config.toml
model = "encoder-decoder audio transcriber"
dataset = "melodies that start on their tonic, played by one synthesised instrument"
train_examples = 26041
gain_aug_db = 6
time_shift_ms = 100
input = "waveform_16khz"
tokenizer = "word"
vocab_size = 59
encoder_arch = "quartznet"
encoder_norm = "batchnorm"
encoder_activation = "relu"
encoder_drop_path = 0.2
encoder_depths = [5, 5, 5]
encoder_kernel_size = 9
encoder_wave_channels = 96
encoder_wave_strides = [5, 2, 2, 2, 2, 2]
encoder_widths = [192, 288, 432]
fusion = "prefix"
label_smoothing = 0.05
decoder_width = 256
decoder_layers = 7
decoder_norm = "layernorm"
decoder_norm_position = "pre"
decoder_activation = "swiglu"
decoder_mlp_ratio = 3
decoder_head_dim = 64
decoder_fused_qkv = false
decoder_bias = "qkv"
decoder_qk_norm = true
decoder_parallel_block = false
decoder_inner_norm = false
decoder_positions = "learned"
decoder_prefix_bidirectional = false
decoder_connector = "mlp"
decoder_tie_embeddings = true
init = "torch_default"
residual_init = "none"
optimizer = "soap"
beta2 = 0.95
lr = 0.0013
beta1 = 0.9
shampoo_beta = 0.95
eps = 1e-08
precondition_frequency = 16
max_precond_dim = 512
one_sided = false
adamw_lr_other_params = 0.0022
grad_clip = 1.0
steps = 4500
batch_size = 128
epochs = 22.1
lr_schedule = "cosine_restarts"
final_lr_fraction = 0.01
warmup_steps = 130
weight_decay = 0.2
adamw_weight_decay_other_params = 0.05
Rows from block 5 of the audio encoder of a small encoder-decoder audio transcriber, named by matrix and row number. Rows with one number belong to one channel. Each number is 200 + 40 x the weight over its row's rms, rounded and kept within 0 to 999. All counts start at 0.
After each channel's rows are labels from the 100 clips, of 14976, where the channel reaches its highest value: "lies over" is the class under the peak. Only what is clearly more common there than usual is listed. The data: melodies that start on their tonic, played by one synthesised instrument.
# convs1: first pointwise conv (encoder.blocks.5.convs.1.weight, 288x192x1), inputs 0-191
# convs3: second pointwise conv (encoder.blocks.5.convs.3.weight, 288x288x1, transposed), outputs 0-143

convs1.225,209,260,223,258,190,189,167,232,178,230,143,194,238,224,210,201,173,202,166,185,160,163,252,197,241,246,224,186,208,254,224,159,207,341,260,141,196,200,238,190,227,215,180,204,264,138,217,215,164,271,182,219,193,176,171,218,214,241,197,292,142,216,189,158,221,153,172,181,173,202,197,219,144,288,280,193,227,200,288,162,207,203,153,227,224,164,272,193,161,168,218,216,190,255,182,217,214,151,180,250,167,218,211,203,206,142,238,157,234,160,182,220,165,163,185,220,279,202,264,188,47,181,196,164,184,224,186,210,253,194,164,140,168,226,266,216,208,245,271,222,178,218,163,115,189,279,251,189,188,199,220,183,236,252,283,164,190,170,212,264,178,169,214,218,153,230,249,215,163,188,173,131,236,205,155,198,259,211,215,164,305,170,230,214,159,238,224,196,268,184,195,198
convs3.225,194,275,229,137,189,234,228,163,182,205,197,157,152,163,181,184,222,166,258,208,165,220,234,119,251,192,210,195,188,239,240,236,237,149,276,176,243,190,158,131,199,163,210,217,234,194,262,240,183,181,194,204,186,171,126,244,219,196,307,219,179,158,171,186,138,157,190,195,209,190,233,169,183,186,225,188,232,212,188,173,192,191,143,196,165,192,159,185,235,274,153,218,215,180,240,150,135,244,228,208,166,222,186,161,272,245,122,226,212,146,238,147,223,154,263,167,221,237,219,182,225,213,100,187,292,204,245,183,225,236,211,147,245,273,258,128,184,216,256,191,222,25,301,224
lies over: G#3

convs1.108,259,271,208,236,210,231,277,110,177,202,178,210,163,207,267,180,189,208,158,212,196,180,233,205,191,249,140,193,213,200,252,202,213,220,230,275,199,153,231,174,175,209,164,151,157,129,206,196,173,257,205,161,214,274,244,155,190,267,145,215,167,234,164,190,204,205,177,132,161,249,239,200,243,166,143,202,266,199,241,155,234,228,200,135,202,211,219,225,200,191,249,223,290,238,229,176,191,186,141,264,202,191,192,259,176,234,224,202,139,138,108,159,295,253,212,96,181,208,240,213,126,197,244,188,233,277,241,183,210,177,233,226,232,242,199,241,212,194,157,274,182,201,240,242,210,157,145,149,264,186,264,217,161,264,227,206,211,208,261,180,189,113,229,180,227,146,137,205,223,216,208,235,223,206,182,213,200,253,288,195,175,184,156,212,224,152,294,204,232,149,220,184
convs3.108,259,228,256,173,172,252,171,182,266,194,242,168,107,206,208,180,210,206,156,153,173,171,165,205,249,256,260,209,226,237,203,208,215,189,259,214,221,203,180,206,218,266,205,236,137,179,258,201,233,235,205,164,151,168,150,212,196,246,201,193,226,237,180,166,180,237,229,228,175,208,217,180,215,253,198,247,277,172,276,241,180,270,206,266,145,143,237,205,232,149,257,232,210,244,189,229,222,203,237,226,157,206,278,147,142,159,210,263,147,234,151,215,259,292,195,179,219,170,255,228,177,244,229,169,97,225,301,218,138,192,156,185,243,202,220,242,207,209,140,189,183,170,150,230
lies over: C6

convs1.202,140,268,164,266,188,113,129,191,207,253,185,196,194,215,259,217,243,238,182,217,194,201,259,230,183,169,246,231,153,198,216,107,190,165,177,258,225,204,214,204,203,282,239,160,132,200,184,203,230,177,158,220,292,197,230,173,214,147,148,160,243,136,136,140,220,188,166,188,282,222,196,146,174,199,193,241,178,205,227,140,280,237,210,177,262,204,250,267,279,205,171,225,263,282,191,234,228,190,200,190,247,221,169,188,171,225,164,184,172,194,171,171,235,230,202,189,211,185,127,247,212,166,218,171,146,127,257,236,189,298,216,236,204,155,201,136,162,166,161,214,181,139,211,165,180,137,178,157,199,111,173,201,167,193,231,152,244,187,176,195,180,147,249,255,183,184,146,207,248,259,171,207,196,258,216,239,123,221,191,179,198,179,198,216,254,180,176,248,119,208,269,244
convs3.202,131,260,297,113,154,222,198,165,178,227,217,238,236,225,280,242,266,253,222,139,174,261,180,243,204,192,206,266,122,173,231,152,205,256,204,178,170,187,220,177,216,236,176,211,266,206,189,189,251,168,231,198,174,170,195,279,180,198,213,252,195,169,144,216,145,148,159,225,169,288,218,247,189,182,223,249,235,169,99,252,204,295,213,198,259,208,165,207,252,180,204,150,232,225,106,289,202,235,242,182,165,156,224,102,210,209,171,217,279,226,197,205,218,164,264,232,190,192,203,144,190,248,143,243,276,156,168,247,159,171,288,232,174,220,256,218,197,158,169,207,213,257,204,256
lies over: no note

convs1.221,221,165,140,212,181,233,216,272,282,220,204,218,287,130,185,248,202,119,229,210,196,153,133,250,311,208,268,185,182,220,214,194,195,232,198,170,189,214,213,209,179,163,250,231,205,212,191,158,241,159,159,258,231,177,131,214,157,277,171,180,170,243,144,147,213,162,200,259,265,217,218,208,199,180,157,235,208,227,185,212,206,172,164,293,214,141,144,204,217,196,223,206,262,193,229,232,201,120,272,160,185,202,154,241,157,148,224,244,248,143,188,236,183,227,281,162,153,196,80,173,129,159,202,249,213,164,202,190,177,198,227,193,257,229,131,174,192,113,194,263,163,196,148,175,144,135,142,187,190,150,143,144,217,233,232,135,203,183,184,207,190,210,202,206,166,233,179,170,223,170,220,161,219,177,243,208,215,209,213,295,227,204,234,161,261,224,232,232,157,171,176,168
convs3.221,142,181,263,219,179,146,209,159,134,233,99,167,267,205,182,196,202,197,192,181,173,125,198,106,221,213,210,232,171,263,207,158,167,191,141,191,257,206,232,145,239,237,185,242,198,225,207,197,161,142,183,157,129,197,197,143,213,231,222,120,214,187,232,202,214,207,180,168,135,132,225,200,184,220,150,199,240,150,170,147,220,145,311,193,270,195,264,179,223,188,181,200,256,185,229,196,194,114,170,171,236,182,159,217,190,255,207,251,269,159,236,166,237,180,225,139,204,163,204,187,181,180,190,208,158,232,154,262,244,253,200,188,151,242,214,157,181,184,277,166,168,169,231,236
lies over: G#3; G#4

convs1.245,227,263,249,195,233,263,241,208,269,250,177,201,237,220,210,165,157,182,152,186,300,214,241,188,189,230,165,147,182,184,231,201,231,210,195,248,157,184,175,173,155,273,192,266,217,129,179,212,227,108,180,128,176,214,163,217,216,145,143,151,184,145,121,167,195,245,220,200,201,246,190,209,249,294,241,219,277,172,216,120,142,212,215,180,157,170,259,250,222,221,211,202,198,195,172,195,216,219,311,183,162,214,226,195,226,168,150,242,197,188,202,168,226,142,250,159,176,175,122,171,161,250,218,204,231,184,246,219,180,198,244,210,200,176,172,170,194,253,191,180,138,224,231,154,200,247,241,162,188,181,148,271,145,120,137,163,203,181,142,183,214,286,240,230,155,173,194,156,249,257,215,216,197,134,210,225,201,214,238,150,229,128,242,248,178,290,177,250,237,191,252,220
convs3.245,240,223,158,244,181,266,178,161,200,130,267,218,209,244,146,248,93,249,240,248,219,160,194,137,197,184,202,293,133,249,204,246,220,190,208,262,145,177,143,327,195,223,204,176,185,181,235,217,255,259,142,183,170,163,208,243,178,281,187,182,228,149,150,193,238,171,201,203,154,157,187,177,186,257,253,194,112,248,181,245,257,240,239,224,217,207,286,254,183,215,239,173,277,239,189,229,149,161,214,240,106,220,196,209,221,247,264,155,196,233,116,211,291,185,239,164,193,185,206,174,186,235,263,229,207,167,227,235,160,230,232,167,233,135,213,219,194,205,189,163,167,207,232,201
lies over: no note

convs1.149,213,259,224,244,206,266,182,214,179,262,221,155,222,166,232,95,294,148,209,198,217,166,240,159,154,242,227,214,213,237,208,240,279,182,218,166,139,167,209,164,214,188,176,187,176,190,187,163,196,243,219,181,195,106,162,202,195,222,249,191,214,173,156,239,180,199,239,250,264,204,150,248,188,235,178,239,185,164,213,205,203,199,137,176,203,198,272,215,164,186,228,196,241,122,205,137,177,302,188,233,143,192,252,167,175,232,120,137,276,260,250,218,185,198,190,197,195,237,232,228,193,195,129,183,265,179,177,260,139,239,237,234,174,202,167,176,73,287,215,222,211,218,224,249,174,193,249,186,236,239,190,206,248,198,200,184,212,233,182,194,164,110,189,221,233,188,198,156,156,166,161,276,172,230,135,246,160,234,211,176,127,249,203,129,185,262,193,209,218,261,249,258
convs3.149,97,158,206,155,199,150,243,192,136,164,214,158,168,181,214,172,148,168,211,185,144,249,170,198,155,252,218,210,173,251,260,164,183,212,187,146,223,169,174,248,156,252,219,161,172,202,223,181,216,204,164,183,222,181,163,233,208,169,127,172,223,228,207,211,217,155,242,237,222,256,157,254,173,161,222,126,219,212,173,211,227,154,146,207,245,136,172,278,225,152,259,233,251,153,291,144,242,94,250,169,221,282,198,235,264,182,245,337,138,212,214,193,255,172,217,201,136,174,246,228,193,183,184,208,233,162,202,277,227,147,190,270,173,180,153,184,213,221,202,253,207,114,196,238
lies over: G4

convs1.167,232,266,240,263,218,229,197,170,236,180,235,237,190,183,104,206,211,241,184,228,200,237,229,182,261,183,162,122,304,154,194,179,210,187,186,164,210,168,202,205,177,229,220,182,192,169,173,165,182,192,236,245,218,193,232,178,261,215,166,106,198,180,232,264,267,172,146,143,159,117,192,293,150,288,145,219,267,179,222,179,210,218,198,213,170,77,161,181,214,186,188,198,154,172,154,219,229,195,219,229,158,215,254,223,202,199,232,142,217,103,225,214,224,171,207,228,261,237,188,255,230,269,201,254,156,192,124,253,270,201,237,208,192,210,267,188,229,153,197,184,175,200,90,207,242,239,224,185,208,175,210,253,245,236,231,162,202,137,229,198,194,198,141,164,193,188,181,235,226,213,126,232,203,201,258,234,118,219,164,187,205,242,179,192,201,90,191,174,216,185,264,200
convs3.167,135,205,146,214,180,218,138,202,181,180,170,221,218,167,207,221,246,239,169,258,182,282,130,200,173,147,250,252,197,200,249,166,195,173,184,146,171,194,219,206,203,215,220,131,194,172,225,171,177,143,251,251,279,283,218,185,243,194,152,240,176,109,202,244,271,186,158,170,141,155,191,209,241,204,183,230,208,194,184,189,191,192,129,193,230,234,246,180,200,233,220,179,172,208,196,221,171,161,196,127,174,256,112,201,213,248,146,157,224,205,165,131,190,142,304,134,191,256,281,241,194,173,175,127,204,205,206,291,169,228,158,158,193,194,147,195,217,128,152,199,188,134,233,170
lies over: G4

convs1.233,207,248,202,238,209,256,172,258,204,127,219,165,220,182,186,178,225,142,192,217,235,136,219,200,174,260,226,196,202,217,149,185,219,230,230,259,202,214,152,225,274,264,227,180,151,180,225,199,206,170,202,147,144,177,154,190,314,164,160,143,229,116,248,136,173,207,275,217,210,137,194,215,235,162,179,168,233,226,109,229,143,131,245,194,183,189,189,197,179,194,200,180,257,223,152,160,217,214,203,257,188,149,166,238,142,250,204,235,201,190,226,223,166,250,231,208,276,222,211,125,244,151,162,232,283,159,159,253,276,221,210,200,202,272,293,142,226,173,164,226,155,264,177,168,199,181,206,250,131,234,222,220,191,174,158,212,211,156,257,240,167,160,214,218,167,211,195,224,203,185,144,160,198,151,142,180,153,84,186,228,229,194,127,193,185,232,156,130,251,191,204,160
convs3.233,202,270,174,231,205,200,173,226,175,163,151,160,208,201,153,117,238,194,147,230,216,220,196,149,195,169,231,177,148,188,271,175,178,199,200,198,238,201,179,217,90,191,179,244,153,194,218,209,216,213,221,172,169,180,165,183,240,190,166,158,184,129,209,178,180,222,180,204,185,149,201,235,194,132,146,214,249,197,217,174,211,199,244,167,237,190,191,215,125,215,191,155,223,230,243,280,189,138,204,203,217,114,207,226,221,173,124,204,121,186,196,209,218,239,222,153,143,264,184,200,146,149,172,169,175,159,145,158,175,142,176,182,200,224,139,197,231,250,218,153,177,214,282,182
lies over: no note

convs1.85,177,248,213,171,220,186,201,268,190,226,237,151,228,204,160,171,232,179,205,193,184,188,118,194,250,217,190,245,222,176,177,243,231,212,187,190,126,151,288,187,222,158,207,245,271,165,181,180,180,168,138,261,159,217,288,212,223,186,219,187,201,218,247,228,164,186,239,218,179,152,266,233,262,131,195,192,193,221,200,248,206,188,221,190,208,218,152,205,216,195,184,225,230,224,123,215,250,245,209,198,205,201,151,225,247,160,144,214,260,198,225,186,172,135,244,236,228,266,208,254,199,187,226,81,212,201,163,242,214,145,208,212,193,138,254,222,262,111,191,214,166,191,235,160,255,178,153,130,201,255,173,153,170,113,115,203,197,210,172,164,180,134,129,243,145,216,226,279,208,281,256,245,178,205,188,248,233,226,222,206,101,213,159,119,182,226,217,194,116,239,253,228
convs3.85,158,223,229,239,223,263,116,280,195,245,148,208,209,228,277,199,171,278,165,182,115,190,166,217,172,152,236,158,169,264,170,214,224,233,167,238,282,186,262,206,203,224,194,284,253,246,224,302,203,238,234,214,232,243,155,189,252,211,197,173,260,267,230,193,216,313,203,232,217,153,169,322,189,186,172,187,196,170,216,309,158,212,227,229,251,186,251,236,185,256,143,197,198,178,148,174,213,251,121,192,248,201,181,278,234,242,238,241,196,162,218,127,212,162,198,188,258,186,206,209,225,191,255,213,154,183,208,276,251,194,209,203,190,196,233,212,199,197,107,238,225,241,198,194
lies over: G4

convs1.62,194,148,223,139,148,165,203,155,223,205,265,174,245,261,231,186,167,244,213,146,132,129,209,213,241,191,199,225,193,205,221,159,255,209,162,193,153,189,220,179,196,216,162,221,261,184,202,178,148,235,155,177,205,196,209,173,169,214,270,247,213,200,289,259,303,168,213,212,160,164,221,138,219,215,152,127,185,245,213,259,151,183,255,222,157,187,145,163,189,176,239,187,226,103,267,195,126,183,223,190,189,205,196,257,170,139,190,290,274,266,146,229,198,215,235,154,191,217,173,168,164,214,218,180,139,184,214,222,215,173,163,249,163,254,235,232,235,109,159,245,100,186,210,166,275,253,270,222,180,218,220,160,236,238,164,184,196,224,198,225,271,185,187,168,180,161,165,182,277,198,214,166,228,186,215,207,207,247,271,165,205,200,90,167,138,191,237,160,241,221,220,185
convs3.62,94,186,212,297,148,225,212,188,185,212,180,173,185,151,188,234,259,316,246,228,194,249,202,192,125,231,189,216,213,193,200,241,194,119,135,190,144,233,243,192,117,136,224,251,153,178,142,209,203,227,159,190,199,163,208,246,206,188,233,195,154,180,139,228,223,259,210,215,178,178,185,144,279,241,211,145,199,148,164,199,192,283,101,191,207,218,222,227,154,190,205,156,232,220,229,219,185,156,163,149,208,211,233,189,196,222,286,156,232,151,218,187,208,188,338,207,237,213,162,159,192,201,248,198,204,200,173,150,226,221,253,301,176,142,288,226,237,225,183,202,217,161,202,160
lies over: G#3

convs1.92,178,136,243,173,250,229,243,242,249,209,127,178,180,220,158,201,139,282,248,189,129,295,148,213,177,224,227,223,191,242,243,294,264,177,188,232,249,182,236,252,145,183,183,169,92,167,230,257,178,196,203,218,167,223,183,215,184,176,199,212,247,272,273,158,266,212,160,183,236,235,187,216,134,201,184,205,220,209,135,159,228,199,184,223,173,208,193,167,177,197,135,272,195,185,214,136,162,175,232,207,223,160,201,228,212,242,213,301,224,168,200,249,235,196,200,220,175,220,251,207,170,176,156,215,205,70,166,158,133,191,221,202,170,155,194,224,193,142,204,178,183,107,204,181,184,200,222,242,192,178,209,180,267,257,192,112,205,217,259,171,162,244,226,146,151,217,173,178,225,211,185,216,219,207,204,271,209,266,228,184,251,236,217,136,177,87,202,144,215,241,178,191
convs3.92,157,276,192,196,200,257,207,176,193,203,183,151,205,255,209,200,200,198,166,193,193,199,209,106,132,260,182,205,135,139,223,200,223,288,277,153,255,261,277,145,182,189,223,203,164,172,186,177,201,204,154,219,169,262,217,253,177,207,206,177,232,266,267,162,155,203,188,213,271,214,240,161,279,195,150,230,220,232,172,255,187,140,233,236,201,163,213,142,145,157,213,110,239,161,152,156,285,193,205,147,133,215,132,194,199,217,185,244,240,195,201,185,159,227,168,149,158,275,235,189,214,194,208,174,139,217,202,191,127,195,157,216,189,196,200,183,186,162,265,265,187,186,199,214
lies over: G#3

convs1.191,211,202,257,295,197,163,150,277,157,147,189,217,196,185,153,167,188,184,191,230,175,154,193,222,127,278,202,146,240,173,172,183,186,214,258,154,218,280,100,270,256,265,240,134,140,206,188,148,173,221,193,193,238,231,168,191,189,257,181,190,173,222,144,240,160,151,234,169,196,191,166,157,174,138,218,137,133,174,238,173,136,231,248,305,251,138,189,175,178,159,206,189,204,182,223,177,212,215,192,163,165,178,209,249,298,190,206,163,149,233,128,173,244,250,204,228,117,269,208,194,174,203,199,150,191,192,179,246,248,209,180,186,243,173,173,182,258,168,208,239,188,207,181,212,251,266,174,171,230,244,112,193,218,188,228,200,270,226,210,228,184,216,229,234,140,244,169,206,216,234,181,190,259,267,171,265,153,98,201,218,223,167,184,240,219,213,227,260,182,210,164,182
convs3.191,247,139,220,201,183,131,225,252,221,183,247,244,225,198,212,187,150,196,229,242,183,168,198,216,148,211,181,188,238,152,171,192,182,205,220,160,195,219,249,165,122,205,151,184,148,215,250,217,267,149,188,211,213,215,80,243,120,121,216,155,185,191,226,258,220,213,237,163,157,165,140,252,232,134,295,154,238,209,245,94,244,129,265,137,204,181,141,176,227,200,188,119,167,229,206,185,173,166,199,112,197,301,155,197,204,200,176,168,185,213,168,206,211,213,179,190,177,129,211,111,258,236,166,239,235,183,212,213,200,243,199,255,213,181,228,228,292,203,250,200,212,153,166,216
lies over: A#3

convs1.227,187,235,236,187,218,157,162,171,191,128,235,214,188,237,232,224,219,166,261,153,191,99,193,232,192,261,83,145,175,208,201,248,252,129,203,294,199,255,237,187,188,184,257,145,220,284,218,222,214,173,168,140,181,171,250,140,219,251,191,220,174,105,304,266,120,231,205,195,257,215,206,153,176,165,235,158,276,215,148,231,206,185,225,193,194,191,200,211,131,188,220,198,187,215,208,214,255,196,215,194,222,204,143,205,164,201,167,232,196,152,200,217,172,258,233,187,195,258,173,264,194,261,260,133,194,163,218,186,213,147,246,196,223,164,153,164,204,200,140,232,160,228,172,246,149,268,218,261,217,245,207,124,206,145,194,196,204,225,237,190,163,170,231,238,223,167,227,259,148,186,189,195,168,214,195,165,145,165,209,182,112,218,206,243,186,252,123,212,202,238,141,276
convs3.227,158,225,210,242,246,201,217,245,130,106,229,238,211,212,223,215,255,211,174,184,121,212,238,172,239,141,179,198,216,145,127,257,175,241,217,202,130,176,205,282,156,257,254,223,202,193,193,213,197,192,155,211,190,210,213,196,142,194,222,253,193,160,236,143,211,229,132,212,216,213,188,231,215,208,247,234,210,155,171,203,240,197,193,227,188,178,239,298,234,171,226,224,237,153,236,210,156,139,226,272,181,225,190,180,142,214,190,197,175,251,212,262,218,229,185,196,221,213,114,249,211,162,219,102,146,127,214,233,227,276,197,192,181,159,111,197,261,258,152,232,184,169,153,159
lies over: A#3

convs1.35,246,168,157,172,246,273,130,171,151,172,206,206,197,214,200,221,255,191,220,198,246,133,157,220,201,213,141,181,159,179,145,139,139,196,144,220,233,260,252,122,253,177,184,207,182,176,147,100,229,153,214,186,158,217,176,290,148,197,151,158,172,179,109,208,219,203,139,193,194,203,184,214,228,257,169,257,191,222,190,180,194,148,210,209,191,172,202,170,110,272,195,176,144,185,218,238,243,261,270,129,149,241,184,143,192,169,214,205,193,229,146,173,191,179,215,240,197,139,226,251,332,187,157,169,184,239,181,274,228,229,213,138,281,209,276,195,221,160,156,216,220,155,200,215,166,216,165,212,219,278,202,199,192,252,214,271,203,200,175,252,237,146,157,225,159,201,211,239,218,224,210,223,246,218,162,167,105,225,147,199,187,191,166,203,256,228,200,235,256,162,208,226
convs3.35,226,180,229,118,216,232,163,263,207,154,197,253,251,200,101,176,78,256,178,142,147,178,240,220,214,238,210,205,189,251,147,239,200,237,212,207,237,222,189,205,184,167,110,159,160,220,246,183,202,198,219,239,206,213,144,193,96,263,251,178,213,220,177,154,198,234,289,193,216,175,191,220,198,160,196,157,201,251,196,245,122,158,297,214,199,196,227,209,135,147,266,153,159,135,169,260,214,266,246,162,156,189,187,176,175,172,202,213,237,205,158,176,304,234,221,180,185,177,299,172,193,223,182,288,184,200,222,157,169,194,198,226,166,150,238,190,173,226,181,178,220,159,230,167
lies over: A#3

convs1.96,248,246,213,193,153,237,222,269,146,250,195,210,222,165,138,133,125,240,198,209,214,170,184,223,127,164,269,221,154,160,152,217,182,237,266,229,155,222,252,126,216,164,249,270,141,276,193,181,175,235,259,202,270,197,153,265,268,260,187,116,204,259,226,194,245,216,126,214,232,230,172,165,231,201,216,248,196,143,179,167,151,206,204,216,192,203,140,243,196,148,200,174,134,136,199,225,182,231,175,189,194,252,261,241,226,146,275,186,217,228,181,229,223,142,243,166,203,234,220,128,274,212,240,189,195,192,238,193,193,231,234,231,236,270,166,246,158,187,202,180,124,203,207,190,210,201,234,206,251,229,131,199,220,181,232,176,245,207,215,207,178,132,284,239,198,244,196,131,227,163,230,175,246,158,152,232,185,181,256,295,223,167,166,196,275,189,218,153,231,195,213,242
convs3.96,160,169,185,229,195,165,255,128,223,147,215,211,160,181,211,245,245,181,183,186,221,158,207,157,284,229,171,215,163,168,250,199,210,220,232,157,196,157,205,219,214,186,244,175,147,189,191,224,253,194,194,217,226,276,180,198,199,182,222,196,238,149,176,196,223,178,248,188,111,163,114,180,238,200,215,228,202,143,249,172,185,270,267,245,210,250,203,227,156,195,156,228,155,158,288,151,226,281,227,112,185,187,217,159,257,175,204,237,134,218,123,212,245,184,205,221,248,275,194,192,246,223,114,116,238,214,131,164,220,257,135,166,129,166,145,239,223,265,236,140,198,209,246,203
lies over: A#3

convs1.205,184,165,213,231,263,203,191,163,230,256,185,185,98,210,173,275,159,236,227,120,200,272,212,187,283,195,212,234,181,174,215,145,200,178,193,168,200,267,204,106,186,227,123,167,164,172,153,133,252,171,214,240,213,247,235,203,231,228,201,287,183,271,185,233,222,165,222,194,194,210,225,293,182,157,221,216,151,203,235,227,172,229,185,277,166,190,285,256,262,168,197,170,169,179,205,143,187,192,190,173,174,238,213,211,221,267,195,280,254,214,225,203,229,149,133,167,292,230,203,160,179,203,218,205,211,250,211,158,223,159,200,208,214,201,125,243,105,201,154,218,152,143,227,248,235,159,190,173,138,184,170,201,228,212,242,183,154,153,173,201,174,253,137,210,196,242,277,196,257,193,182,207,244,200,181,180,223,163,227,196,153,231,157,273,201,194,167,263,119,226,126,230
convs3.205,207,225,241,254,188,164,181,168,178,161,90,165,142,282,244,205,217,184,205,201,176,146,163,221,202,186,319,227,167,263,154,242,187,253,181,201,235,240,172,182,215,125,129,209,195,186,193,245,218,171,211,177,134,189,229,179,204,227,156,166,258,296,227,253,183,167,207,192,228,252,218,136,273,184,210,186,202,227,253,186,203,297,194,243,188,236,180,154,115,181,175,132,159,158,248,184,195,226,185,260,123,142,161,143,228,143,210,223,241,224,156,192,213,186,181,293,132,163,231,146,145,245,194,194,230,208,174,177,190,149,198,155,251,150,261,220,231,134,219,225,153,194,234,211
lies over: G4

convs1.238,182,160,250,157,202,244,257,172,261,220,114,189,168,208,183,249,142,204,174,199,286,169,172,252,191,222,144,241,265,194,175,210,201,180,199,251,233,232,201,158,157,217,145,210,151,180,143,192,229,200,187,202,229,249,187,202,240,291,122,203,238,222,263,144,157,250,268,244,222,184,224,228,232,191,192,219,219,245,201,140,218,179,197,257,184,141,220,207,182,228,154,156,166,150,230,197,247,232,104,192,140,210,184,217,194,270,293,229,226,153,173,220,243,182,167,147,292,175,185,158,150,262,196,222,99,203,210,193,212,236,170,170,251,217,130,155,205,208,193,233,246,225,182,204,134,223,201,256,266,222,255,163,241,138,190,200,201,175,148,231,160,124,137,194,240,212,179,206,203,162,203,182,227,202,185,197,225,214,210,207,190,241,165,299,152,169,234,214,158,325,227,189
convs3.238,201,217,207,183,210,244,209,229,207,196,194,209,204,208,243,148,140,224,113,194,265,184,213,142,224,227,151,196,194,160,153,127,119,234,179,179,227,185,219,216,158,214,234,223,159,279,214,164,178,128,212,229,173,225,179,254,213,198,223,225,143,192,208,192,149,219,161,169,288,135,229,212,172,188,154,156,225,250,243,255,243,113,131,174,177,202,174,223,158,198,166,193,264,172,201,193,117,201,226,187,128,166,194,226,179,183,159,167,214,242,246,212,158,244,231,226,146,219,110,266,219,266,282,226,222,229,182,203,177,210,196,184,177,226,146,195,171,237,175,206,199,101,175,262
lies over: A#3

convs1.208,141,175,157,216,164,136,355,139,196,303,184,154,173,216,200,151,205,177,126,231,261,145,237,245,154,269,237,216,190,268,169,203,250,141,195,199,172,229,152,201,240,215,178,164,179,180,168,200,282,251,133,214,190,194,183,157,227,251,204,173,231,198,187,250,250,174,234,257,232,191,219,123,176,243,240,169,182,249,182,230,132,245,151,208,203,185,196,190,182,217,184,253,191,237,256,205,200,207,188,203,231,239,222,204,287,158,221,176,131,173,219,195,114,131,220,229,183,212,136,158,191,187,219,215,204,138,208,204,222,175,236,175,179,209,249,175,202,222,211,219,166,256,214,224,241,222,209,170,188,211,201,115,287,165,174,137,242,191,138,150,192,229,260,193,220,241,220,220,166,122,227,182,224,237,100,193,142,218,182,162,154,191,193,101,190,172,199,195,211,226,235,238
convs3.208,193,232,183,224,177,168,198,197,260,272,230,249,210,186,206,229,207,161,213,196,192,156,237,211,172,234,178,191,211,141,194,212,180,183,143,249,212,158,163,200,272,141,197,195,205,234,145,200,125,181,123,228,211,196,191,217,139,221,211,261,179,220,210,160,242,245,186,227,229,212,202,213,149,220,215,160,243,207,161,180,169,162,162,210,207,117,162,169,254,253,206,145,200,219,160,160,127,178,161,199,208,200,134,241,221,225,121,261,163,216,187,96,186,235,214,190,195,195,238,181,166,151,107,99,154,155,218,175,176,219,98,185,175,158,182,133,152,158,161,165,223,232,209,221
lies over: A#3

convs1.181,198,161,279,182,227,217,187,261,211,207,233,186,194,191,183,169,212,246,223,209,252,133,224,111,217,176,215,242,228,207,139,246,197,286,184,175,181,171,235,162,207,275,164,248,217,237,225,176,234,114,180,239,173,198,193,161,267,249,151,211,210,220,172,156,202,128,230,178,208,278,236,155,193,191,125,215,225,179,242,253,178,214,226,180,198,219,201,246,256,218,260,212,228,233,137,215,201,178,145,247,236,185,185,256,215,242,252,297,196,293,184,191,116,277,159,142,191,173,205,201,230,211,153,216,189,187,159,175,160,176,198,226,217,158,268,193,199,150,189,222,170,159,245,175,158,201,147,240,227,178,261,228,215,254,142,231,157,176,217,250,218,196,203,224,237,222,134,185,232,162,223,266,200,308,264,255,160,237,181,167,140,140,176,273,237,254,214,161,235,261,251,159
convs3.181,280,212,192,180,180,212,150,242,189,216,199,217,208,165,228,166,206,222,173,235,183,236,280,209,229,272,218,267,177,219,213,154,182,181,287,197,212,170,173,153,272,156,196,220,187,192,235,195,238,180,144,286,182,205,203,222,180,207,184,141,203,203,157,216,149,269,162,170,177,185,251,158,241,207,168,209,160,207,177,239,203,192,224,230,203,220,189,159,141,183,200,189,179,223,211,117,246,237,172,250,156,166,169,276,263,210,184,293,140,211,161,180,247,181,200,156,225,252,196,215,201,193,217,151,196,217,205,217,188,243,222,171,238,153,181,180,256,208,195,147,213,146,173,286
lies over: G4